python train.py --model="image classifier" --dataset="rendered solids tumbling over patterned floors" --train_examples=48750 --image_size=32 --crop_scale_min=1 --horizontal_flip=false --cutout=0.25 --targets=["count", "its colour", "light from"] --num_classes=[5, 12, 4] --arch="vit" --norm="layernorm" --norm_position="pre" --activation="swiglu" --mlp_ratio=2.67 --head_dim=32 --fused_qkv=true --bias="all" --qk_norm=false --parallel_block=false --dropout=0.05 --inner_norm=true --patch_size=[4, 4] --conv_stem=false --layers=8 --width=256 --positions="relative_bias" --pooling="mean" --mixing="mixup" --loss="binary_cross_entropy" --init="trunc_normal_002" --residual_init="none" --optimizer="nadamw" --lr=0.001 --beta1=0.9 --beta2=0.99 --eps=1e-10 --ema_decay=0.99 --steps=28500 --batch_size=256 --epochs=149.7 --lr_schedule="wsd_sqrt" --decay_fraction=0.4 --final_lr_fraction=0.05 --warmup_steps=1420 --weight_decay=0.2
Rows from block 4 of a small image classifier, named by matrix and row number. Rows with one number belong to one neuron. Each number is 128 + 24 x the weight over its row's rms, rounded and kept within 0 to 255. All counts start at 0. Numbers have three digits each.
After each neuron's rows are labels from the 100 images, of 14848, where the neuron reaches its largest size: "patch colour" is the nearest of a few named colours to the mean colour under the peak. Only what is clearly more common there than usual is listed. The data: rendered solids tumbling over patterned floors. In brackets: how many of the 100.
# gate: MLP gate (model.blocks.4.mlp.gate.weight, 672x256), inputs 0-127
# fc1: MLP up (model.blocks.4.mlp.fc1.weight, 672x256), inputs 0-127
# fc2: MLP down (model.blocks.4.mlp.fc2.weight, 256x672, transposed), outputs 0-127

gate.596:113113114096115160105109123108117137137143096089134116136142143147119136109147119115134106137144126111152177165085142116108088152171157100127147101134118134142098124099092108142115108101121120153087092122164115095150144154105148089116136156155186106148139105151133105090114157122108145131107145087123140063112113119145140149151145134122128123160088154134121139122188094111098091162141
fc1.596:101110113103113164106100113113121139136131094085127108141141134153123139102145120112148107137152131116145177163088140112110100150172155094125136108130129140134093118098103120139109105103119113157092100124162114095150142159100144083122143156152189099155138102160140107100115157119092151140119153082119148074115111124134145149149139132121118122164090153129119138125184101111100095158141
fc2.596:087108100137086151130051095095112099120135119170132125112112125103135115109127126124130160180124111137146130092164070138122136127135094147090096145180110123153137098110123136172158141102131120085097122172146101119120080132147130129164123153162122138114125139148127118133163147134121104116120142140108113132103063152158135164158133136109077150124150110124128135113145153139114169127108
patch colour: green (29)

gate.153:113140131133123110129166081121078108149130119146140168128158132113107162141100056134115104173141120150149117114108144116120079140129156120102097147126156106124134098113146111120080121150112076136122154088126160144127167080128108086162147141138161141136125150135135139124098106145105143158131160089146136130137105125109111165129156158157140124139112103154138114126152121115173165157105
fc1.153:060126121131112164111139097112126083169118157162114127104160100106095137108137151128122118124132132108107111134119122110124075126126114172130134139140149115157108130123113130173157167141121158093135139159103107128151133160106133101141101134107117144149141149107159166120135108132125131134138127150125069098117057140123111083150136099125152158141127141116127146120188153067126142132130
fc2.153:096119106185152161127135104150170165140129136077156113099127112111169141134144128119178153129069104090103097125103155111129139084140129110123181115101148134133127175111114124123122152149098139172113137167153142125154137141118107114125137093093127089118104124118081120149115140150126201133139152083124128114107111093133162121114130141168092154133145122122098163112108128133154101084186
patch colour: brown (69)

gate.323:139162092116090081145144120120120099151123121106164138111128137159114161087103128135141131131148109138136123105108116155152138136131119125083179124173123178093130114131142094153138131126114136176124163107130077086099162149158128148099058113174146139158151118146137135174133175121117123131109119119118162094142130105142093163121091112136116215127104119102160095142144125157078125125141
fc1.323:106114131164154154128116117150159152150105113144152105144156138139096112143153145100128127129121134127115141189106115141060105116129180097185123125107100075157116159127116150134121132133145122153150119152140151145132104092122114125134115128084134107134121152075128160094124111117167120123152076124121130133092152134171162115149114143146147110122129133152120147141135125165153130132154
fc2.323:137083134152155099161150123138123158106152134156095079151109128128142119128126141145096097106128121094151104153112152137108147124114133118104119117092119119141121107121078116158188090134118152163121116130122119144117105155117114101163155124111149114100131145131157128079120113125164144137099137121097129154115136132089136132126124105124116077137135097166124182121170125119154145102113
patch colour: pink (33); white (32)

gate.414:127103134092135109136092118166134120157151162136135132154146125133108153107138143137156102130136160119158174114090126120109111151185128129142208101098130149155086146125087115115140145103083097134098089158163093128120164153113125145118129125149134101102159121115137120111116130120070145147122128124128129090122118121174109101149159131087120155155096127142155081155140100109120122092126
fc1.414:130091144097132113124094115165136122152153163135127114148145120140105150098144148136166106134119159114151176125089135125101113155184130130148208102090140158158092152127085117108144148105104092124098077167158095130121150167114120144119116128147129095106165118114149120111125118117070135151124130133115126096127115115174104100157165143097125145148100125148149084155138112108122120099135
fc2.414:151108137144133108114140136155153158126104133130172141124123130122113136108089115133168144146111127161162121120129119164066144101129090140119153123168126168106154104138114155146135152093151126122168117189118162151130176097112147159142094147137104103151085089113145142095118114147115109110130130100148102141132161090125117151164091151115120187136146082142136140132138133140130113161135
patch colour: green (63); black (30)

gate.601:077118131092168096117119122132134133152148164131160114136152124094129138156131112118158157103130106128145157152119118139097125135177135136105157119129150139120123144112129102138097161108110132097103158137163130122146131145086166146147166150182149091114161149120131113108118127124105150126158092130097115129105119143162092088135081134116115143139113154151117119105115087128107102152122
fc1.601:174139141163093145134134129115130126103122092127097133120114125163121102117117131142090093170131144139131092112131149115150127123076120109123107129122099127154130111134116147113162094141150123144139101133110129131097126113173104106110087124085123169142093116123123146123136148127161084142088156121165139134150140120091153172110168121132150108143128117097145133162146178135157150106121
fc2.601:103161153141146117175134060122095130118124123114107107142132128109116104125080129138112161143113116071123111146107084084144137081122143128150191183135100109159124134148128156128126148143116148150157124122104088136152117134124108113124158160090164159064111108128107120114150135129169128125098100132135102135117119103122164120113145147108140128123136133104123160119154143112145100095096
patch colour: green (28)

gate.59:144115111194130163181092124161103151161059117120119121125123106170078130132138137120123157123080096102138113142071132159143139099107159095124091136124165139121097094140132110089103133121101112135105122101151103193151139129167171088123110101084099107112113142130110089124083146154101138145129113114098150141128142146136113128147141104132156116153140159144183171118075132144143151161072
fc1.59:137096106144116097131168112144119155149110132120163127101152105146085131127119111147142144147177159111133104155124123106144117060140115118181134168096102136120113163106154151105116111131101168115153155078124149156094154136173087105116128129119112146118079119103181094140129103127126149155126112115121128111128114149107136113112098135127116106100094133113163129140099148151157142106117
fc2.59:123108097127101118108178105122074116097195131135139127085161134155111130118129204076124156147148157126142154153097129143129134129097152108153154153108127165096160150184144142126124095124147155099138122120114162144146102128127080125106110129100167166154134108086157154150123120115129133136126131136131167134112158134135087160115139121157136125066075133124162106141162108139118083072099
patch colour: brown (75)

gate.625:126187154117119132118148155100145099102098110134129119114133109135120122117156079123126123132140175093092150152148143114128122150117165094134114096134128151169141151139142115119071110088162136125112139092124146108151107116135121073121080114164135134149154155115055108165102124084122116147136117125144126125132093161123145158133139094123138156145098093118149126118136156120166150096101
fc1.625:107080119107124145121136118099132129192170129142134136117108140148145115136136117137136134123131138130155137122133122096141144112177062164156167178126139128119129102133140162119135118150126125127100165119131145179137112174122094152126154139122112108098135105112132158144134129102119139068105125115129105134127143125120100087088115132149125136132135143136075099120088078152112079144157
fc2.625:131118139143211118107094138145075135093124129158102081178104121158174166151136142129128126139126109117151172113119137088101117108136142117122113147093151114116173104133134120118132102100112091133152100130126125148144149120105046097115149138082130122159106159165162126130119143120105125163086145115122153124104123156113125129153125135168129128113135120099120158166111138118193144087137
patch colour: brown (48)

gate.556:101113146161172114141118170173142160148129159096120146141149118149141188136136143144113155118137100176093128127085113151139157113155103122076174139134147093138161113128134099126114122115112082135143141124142125144139139133116127146129143149123102137160105111119114124073122172109112131138096143099114181114111110132117104145115154177131127183125128172144111177150126118146159127151127
fc1.556:161141152132133143122122120145148167138160102150139125120135081137124131112133110129150116136141191074108126135133143125068162173117151115138131158093141146176103124150143093144104103176100117099132072133110122135142088111156111137161131142136205118119110120103126116154110143098122073091103090119130115142121155107171153140146085140074135126100124127123147084140130107104137099098155
fc2.556:091136185141167104126139129107102130129121159127132165116095145121110129134104110140142129144094106153164119138151115145127147162163077148129148177111113166123140117144100134123164118128133101138120107140175124131122083123059127114179135135114071113116142164126154137102124132111156123122126145125106097134116125105085091131139132150119089118132122151129118166159160125140124146173131
patch colour: pink (38)

gate.606:163134135138163131110115142092141121152143126130135156147146133172101073123094130152104099109112129144147147078123153115120132126122165108112114162111177106132105118159077117095154101166113131134090123107146106123152170083098169152135123105110110117165115116143104118105120152187104127088111112170128146131112148113167086134115106142119131133127168154185137144149181108142070159137129
fc1.606:142120150142172121118099134100163127149123133117114145150150128170099075110098124158125076099123128130138142077153156122130151124122169104103101157101183112127105116145094129093143103173116125128103133124143119125150170092094171137132100121103113112171115112164117132112129149184073131095127121160128147143112145119159085125123080127111103125129175145177135148146177120141070171144118
fc2.606:129155127111130132104134146132132097107148180131121100160106117092152098114143110130128127126166126170141136084128111094142144137140129118150135104088176108111132154104132100152126161130119116117132096094087125139143200138128140148138143158093133146138141147144126161135154096162099122129089220143134176111080088091118106075154144157125099141144125170164135109162152151149099110173142
patch colour: brown (83)

gate.594:095201140122104184134101160105137147167130104111108107104147108137123102109107119130139135149132142152142152115137092150140118168179112143158114099125139140171179134111109155134100112125124133108127131090162175161136082099081155137139113140176154124075157128097131102145094137127100068094114118114145109094138103158136151139112167138168158131106126100112132087117135124107112127157111
fc1.594:162057122131148071129149108150125107090126153135144148150116158118140146155145147134106121108122102111113106137117158103134127088084145127084137141143106131086088122133148100150151142131133142158124130171096085074116172152172116116115140117098117138184100132156117148101156125136162189166137133144117150156122148098128102122137086110093093129153119165137124174138130115155142127095126
fc2.594:136090128127149111114197126154142149126131159130123097131117143111093113137091121140141150096147100133164130126111117099138146089097124112143134134094152150158117144134108098179141154114161123129122120131110131156122162143131148128106100115138116088144096165146103115155146116165106075074120141124101170150122186090134151105174113152112133116117126099107136158131120150112181114135140
patch colour: green (38)

gate.477:160118124131132139145093132121113093119084117175097134143150112088189144163166140145102122121106159116130128136157127080131098122162131153095146076158166116162141140103076101149137128100102092130118114123123141115134134108093104097138111135121121133082143145144159069126142131136128103145138136139168092147113134112117088131137157138122120201144120116130103152124137111090100135119133
fc1.477:102136131129129117107157128137134158139166141082158127123096146169070121090084120120149143133138090131127127119102129177125161127101133107158116177100087134090118130147177157104117133156142167123139142134131097128120128153157155164114143106131124127168109112111093196120116122124128161113121125115094159106139127147138167125116092118129137066111122143122150114139127142170158123139128
fc2.477:143159128125119158115054106126137085129125108140148123160142116120140121142140133149141148165087169153113150158056081112152119123146079170104099103124133152110148121123122141133105157145126129114172133130126125095114116167141130125089105149187125156107117098124137111133089121121098152138116146129111118133121134190149100142111139170127140129128100123121134121052133099151122115176125
patch colour: pink (69)

gate.564:179148086118137146103155136108102125114130154126110138147088152124092133131107106113136193136121091146120132130095147161153125127128134112109112118123127138111146153134136123158166180105116116132129115075149095110131115143170115126134186121098107128105064160107133178132148159160121109124112112122088105127068131090103139120139105131150130167137136097141130136177130144121155131126095
fc1.564:101099125158144147122118130153093124090098181112088134121163125113064098124145098099133134121134121129119141146129165119069089161143141180092140132101120154151101112126103166111148110163137122122112111105188130157100106107148190108102111188142136123106120115124145154101082134145128106133145095111114130121141124135180117111135125141143127155150115143154145122173152118115124153160112
fc2.564:124089148134093109143136177135108134106140130147111128133125120155147092087146156160137059125162134104142133100138149113111118115104103121148148155090124159114125113153129149132165173145144120154140138149126146103134171153109097158171147111151159127136153119126151148144129104161148145162153160128140130115105143117117096138129127077113118130166075085097135093131162115079152109114106
patch colour: brown (50)

gate.486:138115088117158130120105136096126178145124067091136168117110182110131158158099112110070118102158137116122156139132103158139147159122119155144098153105102120123113105081116140155105138125110097145109150150119142135122147123090111119128101123137132174146136124156166104110142145133131102106159175103162120079095161104108107123090117126145092106112101137126103135130141078075117120163103
fc1.486:135119095113155126122112131107122172142124069091136170113122185117137156160097105106068113106166139119119162140138104156136159173119114155142092156111103119127111104077118140164101129116115097145103150152122146132116143123096121120120102130142147174153134123155167090106140149138125102121163177104159128082091155108111113126094128120156090102112107134126100129129134085081119126163111
fc2.486:160129120159129164105107107145096161147116142103154104108111124126160127124087122120127155151151109127125132093146143184136166149112116108093136143145134105170075095136140087117111117072152152151125130083134134098121181153119137109148115107132114073124126123115144150156119125133134144149118145117133141127105181110112086130103099108152112111179127128096151125147076156144160138118123
patch colour: brown (74)

gate.68:177108112154124121129094125134108101153139136119129161108130136109118118100157125112115151112114105107140154120101110116117095157138122144106148142137143114122119152084160135117170123117100101113138135116142144142157137170132159143120116106133107122106152138124082056118119129055093135106142143128135119032120118088125118161123120135148135172139115135119193146113080152119131172125124
fc1.68:150108120123136137148110118160079071162175127127113151150124123125115124105128121115116127135120110118123160115131142119133093153135079146099147153111128145120118149093146121142110155137119109132132138109219112127157156152099142114137152108140120122105169132145124116091104124115124159160124170100138148051089156109115110124133083132113080187146099147116142154136120127111099131130120
fc2.68:114154168111104140126090111153102155162143137111107127091132156131125123144152129119147147135111177083150129156136142120100136136129144117155093135130201101140138122128115138131118141119111083124130093157110118116183173105101151132111154208160118059131168105165115113100154144146083106144100144114158105134083096111148119143221147136114148128127110132138150134123110113149096097125127
patch colour: green (43)